{"dataset": "rendered landscapes of hills, water and sky", "train_examples": 145000, "image_size": 48, "norm": "layernorm", "hidden_act": "relu", "mlp_ratio": 4, "kernel_size": 7, "loss": "binary_cross_entropy", "optimizer": "muon", "max_grad_norm": 1.0, "batch_size": 96, "weight_decay": 0.5}
Rows from block 4, named by matrix and row number. Rows with one number belong to one neuron. Each number is 200 + 40 x the weight over its row's rms, rounded and kept within 0 to 999. All counts start at 0.
# fc1: MLP up (model.blocks.4.mlp.fc1.weight, 1536x384), inputs 192-255
# fc2: MLP down (model.blocks.4.mlp.fc2.weight, 384x1536, transposed), outputs 192-255
fc1.74,228,251,185,176,301,202,211,238,246,164,223,208,230,113,232,255,224,259,198,163,209,173,99,200,192,122,162,179,200,222,171,161,173,227,216,287,205,223,203,118,204,234,237,248,172,179,161,161,188,169,223,170,195,257,143,191,228,145,204,146,180,119,237,187
fc2.74,250,185,107,235,195,294,192,183,242,219,176,152,174,186,178,157,210,167,211,173,188,243,205,129,166,158,288,220,218,222,250,118,176,199,226,258,199,242,211,188,227,196,142,182,256,183,204,176,165,212,234,200,123,166,264,179,136,209,231,200,202,183,168,289
fc1.75,191,177,241,222,200,187,184,135,153,192,211,197,200,176,207,214,243,198,219,117,152,180,205,274,196,197,170,213,165,224,244,234,234,201,211,200,210,176,186,158,236,138,204,299,182,293,155,189,206,240,149,174,215,202,256,187,165,230,129,194,266,228,195,212
fc2.75,134,109,211,201,271,237,238,242,126,122,265,219,160,215,161,215,149,200,142,266,211,201,150,282,220,211,259,177,171,164,147,286,168,149,225,182,154,157,194,231,198,174,233,219,274,243,157,176,306,183,204,215,169,214,274,235,150,222,173,132,259,169,212,131
fc1.76,192,201,144,198,203,242,218,192,186,205,182,245,171,213,115,217,294,201,209,218,158,207,134,271,163,209,196,110,154,134,162,238,188,173,228,234,331,199,238,236,203,189,247,162,209,153,207,125,267,124,174,236,221,149,211,152,180,203,180,225,242,225,202,197
fc2.76,178,259,289,236,188,185,254,229,218,203,198,162,230,170,245,199,269,226,166,153,232,227,190,186,229,223,180,235,195,215,210,253,218,257,330,201,205,171,288,167,233,254,175,146,207,238,234,192,151,203,259,204,205,146,199,227,188,164,176,203,198,242,234,139
fc1.77,150,159,179,208,233,277,152,229,195,203,230,202,265,178,211,214,223,204,192,170,164,157,150,157,212,164,184,225,172,195,115,175,176,216,99,248,175,256,193,244,193,186,155,249,206,140,161,182,200,225,264,181,264,182,220,219,193,238,183,269,173,188,200,218
fc2.77,300,228,206,161,156,131,188,164,212,193,219,169,178,269,232,161,268,193,201,212,184,232,229,195,185,230,216,235,209,193,220,247,245,129,232,149,206,258,206,138,184,226,206,224,231,226,193,218,206,159,310,381,245,287,165,182,260,215,237,131,201,182,221,251
fc1.78,199,193,179,184,212,199,243,211,303,222,208,205,256,206,198,248,179,209,256,224,231,196,177,218,234,142,230,193,207,176,183,206,293,182,240,187,223,137,217,254,195,217,167,169,229,222,212,201,158,193,120,215,244,210,213,182,145,176,275,153,230,173,208,147
fc2.78,208,236,214,197,131,272,187,181,238,268,175,243,179,237,245,132,200,173,174,110,157,206,267,245,195,210,200,203,226,245,245,263,224,222,203,207,266,252,241,185,151,244,233,201,244,186,202,143,174,181,221,176,217,198,226,228,245,179,259,250,216,225,170,197
fc1.79,202,181,185,216,210,195,193,174,210,150,264,180,243,203,205,191,230,255,157,157,160,204,226,177,180,257,171,164,179,175,227,244,209,213,225,158,181,94,208,259,222,233,175,237,187,172,214,138,183,217,223,122,185,139,202,192,227,197,207,199,147,189,195,190
fc2.79,150,237,120,218,187,198,242,194,209,161,211,187,231,215,222,225,221,163,198,222,233,213,162,212,266,198,204,232,129,222,196,152,253,247,201,220,215,183,245,218,189,220,223,262,232,185,222,255,196,204,181,127,298,208,74,174,224,261,227,136,156,265,214,203
fc1.80,209,182,146,216,182,172,212,166,178,187,226,232,226,177,213,177,69,258,149,169,187,206,286,224,165,163,100,210,206,266,228,200,197,204,128,220,255,189,186,241,197,233,240,156,131,206,208,192,138,235,147,155,203,180,165,194,254,204,182,255,211,200,198,214
fc2.80,291,170,178,237,213,188,201,180,220,149,227,202,133,177,250,262,158,269,185,230,148,233,215,225,190,233,194,189,240,201,254,310,204,268,216,183,174,243,253,211,233,194,224,193,257,181,184,277,204,208,315,205,247,179,249,182,163,180,143,178,148,175,259,200
fc1.81,215,176,186,185,272,199,159,171,144,207,92,212,162,197,174,213,238,242,202,144,168,153,157,235,265,219,208,276,225,176,238,204,157,174,215,127,223,181,225,184,206,184,208,140,146,216,180,110,193,196,197,248,219,219,150,282,294,176,177,186,142,199,221,131
fc2.81,167,133,273,198,137,172,208,168,221,219,120,144,178,218,185,194,212,170,175,132,277,200,285,225,197,179,246,188,161,163,198,136,225,148,210,266,155,202,175,161,215,227,221,167,225,261,229,188,147,218,157,204,191,236,235,224,218,215,154,265,77,131,241,106
fc1.82,185,273,213,167,200,225,175,214,158,182,181,200,163,132,183,246,295,236,202,180,206,215,167,244,216,245,174,211,196,153,222,201,238,203,182,145,287,231,170,182,171,176,219,187,196,216,187,138,223,149,207,228,221,195,206,157,182,280,210,232,271,182,161,203
fc2.82,186,210,206,160,212,203,169,218,213,226,273,211,229,147,144,198,159,107,184,218,208,173,176,294,198,165,232,255,216,195,252,189,176,130,171,99,206,201,204,209,231,155,240,235,185,173,104,112,277,234,159,192,219,181,226,194,232,189,201,170,212,220,197,292
fc1.83,201,202,162,243,171,218,181,222,270,203,240,208,264,161,194,162,218,213,171,212,231,245,235,158,211,127,206,196,228,194,179,215,245,172,239,240,187,239,208,189,192,211,210,217,298,227,263,136,173,223,217,258,194,214,220,235,216,203,159,193,235,214,166,160
fc2.83,228,248,122,219,191,171,187,194,309,249,254,154,159,145,199,173,242,217,157,205,185,197,218,201,249,185,211,165,159,285,166,164,147,226,239,205,242,255,174,167,167,230,191,194,240,181,118,165,235,184,257,213,139,260,231,252,172,204,172,136,159,203,284,153
fc1.84,183,217,216,162,211,235,234,194,206,270,208,178,174,156,176,190,178,187,227,177,155,222,205,137,242,145,277,198,223,207,221,148,192,155,272,206,229,263,240,208,242,73,169,135,134,198,223,191,185,194,144,192,179,185,260,311,191,183,180,116,188,188,238,272
fc2.84,188,180,249,231,220,204,197,195,202,135,209,182,192,247,210,203,145,151,241,190,187,143,129,226,239,189,169,299,132,224,249,251,196,197,186,249,236,261,211,198,191,203,171,224,143,182,224,199,176,148,158,217,217,153,221,296,247,194,181,207,193,171,253,197
fc1.85,211,150,193,226,245,243,219,230,160,191,182,187,196,255,152,218,190,238,182,194,204,262,147,160,176,176,220,172,166,215,112,147,168,221,173,266,157,210,178,227,197,165,289,189,197,161,185,291,176,224,228,172,277,158,180,183,189,234,154,142,213,193,148,176
fc2.85,162,163,212,165,218,219,201,166,186,218,200,194,239,202,190,184,194,216,211,193,300,145,209,177,151,208,169,152,222,195,230,245,221,192,203,202,243,164,173,265,110,187,256,212,197,221,227,253,216,136,228,196,177,260,137,175,154,179,159,208,333,210,217,142
fc1.86,245,221,277,164,236,156,79,154,184,223,213,276,175,231,203,147,198,191,196,222,252,246,179,203,210,160,204,195,166,265,205,191,166,195,200,184,251,223,178,151,224,135,235,161,208,300,174,179,167,173,241,137,260,176,170,261,234,131,190,114,168,202,230,205
fc2.86,271,243,229,190,127,178,211,209,188,257,120,181,96,208,179,230,238,241,203,239,236,194,229,271,158,221,195,119,200,180,188,225,230,119,109,207,182,207,229,199,217,319,208,231,200,180,218,165,152,227,196,318,191,331,176,226,259,197,170,217,143,194,226,253
fc1.87,230,219,291,153,126,123,163,261,152,179,185,159,189,191,143,152,238,256,213,236,230,231,203,237,238,109,178,251,251,225,160,228,200,166,206,233,226,198,240,197,130,155,131,253,250,226,128,244,238,187,90,180,253,190,258,206,196,196,197,193,165,207,189,246
fc2.87,162,206,219,165,271,148,151,188,218,253,184,195,170,178,187,249,188,199,180,107,219,223,227,183,161,168,197,208,207,242,233,192,205,171,234,130,204,166,203,197,162,188,204,180,190,216,184,204,245,186,242,164,196,210,268,235,162,228,174,194,222,216,233,216
fc1.88,142,208,151,279,182,227,146,217,207,149,181,165,245,192,237,220,114,225,145,195,229,197,171,217,183,161,189,235,137,269,236,187,252,181,137,224,144,188,93,165,172,242,195,163,189,201,184,220,256,161,187,212,197,177,151,195,268,177,153,260,230,202,189,218
fc2.88,255,136,219,204,178,229,169,130,230,198,184,210,224,295,175,187,213,190,249,285,164,138,249,255,225,135,204,167,152,204,141,233,176,241,180,224,258,107,182,157,179,188,238,142,120,242,224,289,185,241,228,158,223,174,192,208,245,270,230,213,254,211,222,161
fc1.89,205,240,243,182,200,179,177,260,201,249,128,212,124,205,203,172,192,193,130,215,204,162,175,210,177,163,205,191,205,238,220,157,255,136,228,242,205,177,289,192,171,183,296,164,213,209,245,235,325,194,218,226,236,205,217,202,186,168,302,198,191,202,225,189
fc2.89,147,230,214,125,221,126,189,163,215,212,271,144,176,141,240,216,257,234,174,180,206,225,192,199,151,191,148,184,135,173,132,225,198,214,165,247,144,204,190,278,226,209,193,157,213,244,168,283,290,239,151,185,180,165,232,307,190,158,220,232,142,183,250,215
fc1.90,210,205,247,154,233,207,214,275,195,220,201,219,218,232,211,168,214,168,170,170,184,184,252,208,206,154,172,237,208,178,184,226,210,189,196,182,181,265,206,209,171,169,256,199,197,197,205,180,233,203,217,184,277,133,204,184,241,217,180,216,236,597,195,218
fc2.90,203,207,169,179,216,153,188,183,225,173,199,156,182,210,157,216,198,233,182,236,152,263,237,239,265,195,213,209,156,245,179,242,204,68,153,156,171,247,195,190,142,185,165,232,276,152,196,250,187,123,210,188,230,223,251,163,255,240,216,248,220,214,238,174
fc1.91,214,209,153,218,198,141,183,200,158,168,205,146,241,258,215,186,196,306,182,237,186,204,210,185,169,190,214,164,252,259,210,174,175,212,208,244,261,195,196,153,188,181,189,210,75,141,312,287,225,213,280,217,167,306,153,172,229,181,174,301,232,215,213,187
fc2.91,220,284,164,139,211,145,204,197,169,157,270,205,249,235,155,261,215,190,212,208,203,194,108,214,249,231,211,208,177,229,171,208,201,187,222,136,148,209,211,235,177,211,229,167,241,170,142,236,214,192,186,227,183,210,222,253,239,187,206,179,213,207,179,227
fc1.92,182,183,346,179,189,226,186,180,262,165,194,198,216,181,180,196,163,289,177,216,192,146,195,141,240,258,223,155,225,202,144,202,210,245,163,192,203,152,206,227,201,201,196,145,260,202,218,264,224,214,191,262,157,234,187,191,205,204,194,267,229,206,158,228
fc2.92,147,229,155,229,206,205,214,238,248,143,165,224,170,133,201,226,195,235,200,204,228,177,163,244,183,221,215,239,233,271,143,170,182,180,222,227,282,160,198,337,173,185,211,253,196,236,201,236,152,230,261,170,128,187,246,310,194,148,219,214,235,213,233,219
fc1.93,182,209,227,95,211,166,196,141,207,184,200,135,195,237,169,223,230,233,261,168,179,288,175,137,178,258,254,207,192,201,287,200,271,163,219,252,194,207,256,277,225,191,198,182,221,196,206,192,210,268,223,274,243,164,221,185,157,156,266,245,186,190,233,195
fc2.93,198,161,189,208,158,216,191,174,201,194,199,233,234,188,216,224,84,178,295,230,173,213,236,132,185,120,117,225,214,179,243,133,166,145,220,153,233,189,225,128,260,153,222,266,96,249,198,198,247,144,225,191,237,163,192,228,164,224,190,214,179,229,159,198
fc1.94,237,187,199,191,103,298,201,168,262,151,170,171,306,218,219,268,241,163,143,206,211,164,301,174,217,200,181,204,124,132,198,193,239,184,322,163,309,212,202,183,150,226,203,165,186,200,189,230,191,205,140,142,196,218,184,134,189,207,243,161,172,210,259,215
fc2.94,190,158,249,293,172,197,198,202,141,215,171,254,216,170,192,127,177,184,244,239,181,165,205,225,121,176,178,191,188,109,229,162,124,198,217,155,206,165,172,212,182,273,167,174,225,187,184,223,230,265,262,244,240,209,215,148,160,142,216,184,253,232,214,211
fc1.95,140,257,263,216,231,135,191,111,230,225,189,194,228,216,256,254,208,224,250,199,215,168,286,180,110,136,230,211,277,131,265,220,189,220,200,214,213,198,136,159,204,90,172,208,319,217,199,263,159,142,211,183,247,203,208,200,137,186,182,167,169,253,244,155
fc2.95,241,191,157,266,205,85,108,176,178,271,160,121,219,140,132,262,148,167,157,230,157,213,217,220,234,161,176,189,230,285,214,232,206,270,253,95,160,153,181,253,215,260,245,206,184,159,280,123,187,202,269,195,221,277,173,189,204,160,194,177,168,238,164,218
fc1.96,217,118,194,191,150,184,215,188,199,105,240,166,235,243,257,214,177,209,193,168,231,181,204,188,219,183,210,202,233,198,206,212,280,253,175,191,218,197,226,244,142,250,171,264,207,202,172,174,229,178,212,163,192,212,211,149,199,202,207,163,182,194,209,148
fc2.96,258,233,246,155,252,210,185,236,174,127,201,205,242,167,178,242,158,175,137,263,131,161,160,141,204,275,177,173,196,158,194,163,218,211,236,197,196,139,211,212,216,239,177,223,164,219,177,194,173,214,184,148,249,180,162,222,195,159,251,184,227,235,222,197
fc1.97,225,170,188,176,206,202,183,143,241,194,143,191,185,153,249,205,191,185,211,192,271,206,180,201,137,120,172,168,134,170,252,187,195,201,159,176,226,225,221,214,190,203,153,176,208,131,202,276,182,234,184,181,206,196,156,211,183,129,196,139,203,208,210,119
fc2.97,208,186,149,227,206,121,237,214,213,164,214,209,195,250,215,199,260,239,292,162,192,228,176,223,186,217,193,198,295,253,195,185,154,197,180,177,281,186,122,222,145,220,190,190,84,187,192,220,192,209,230,270,226,153,213,218,150,178,185,107,316,240,170,190
fc1.98,220,230,158,137,217,218,194,203,177,183,106,165,226,198,162,290,175,199,156,253,184,190,228,220,201,220,142,184,220,192,186,212,228,164,244,220,165,250,217,250,138,172,174,240,220,187,198,191,143,234,211,142,156,197,197,154,118,223,203,271,204,249,207,172
fc2.98,251,186,171,232,173,166,187,197,267,220,184,141,245,190,147,168,226,209,203,235,205,203,223,161,137,232,139,288,198,195,182,287,139,236,264,237,219,198,178,210,221,207,170,201,241,177,170,169,156,140,170,231,231,277,194,272,193,260,191,180,131,205,146,167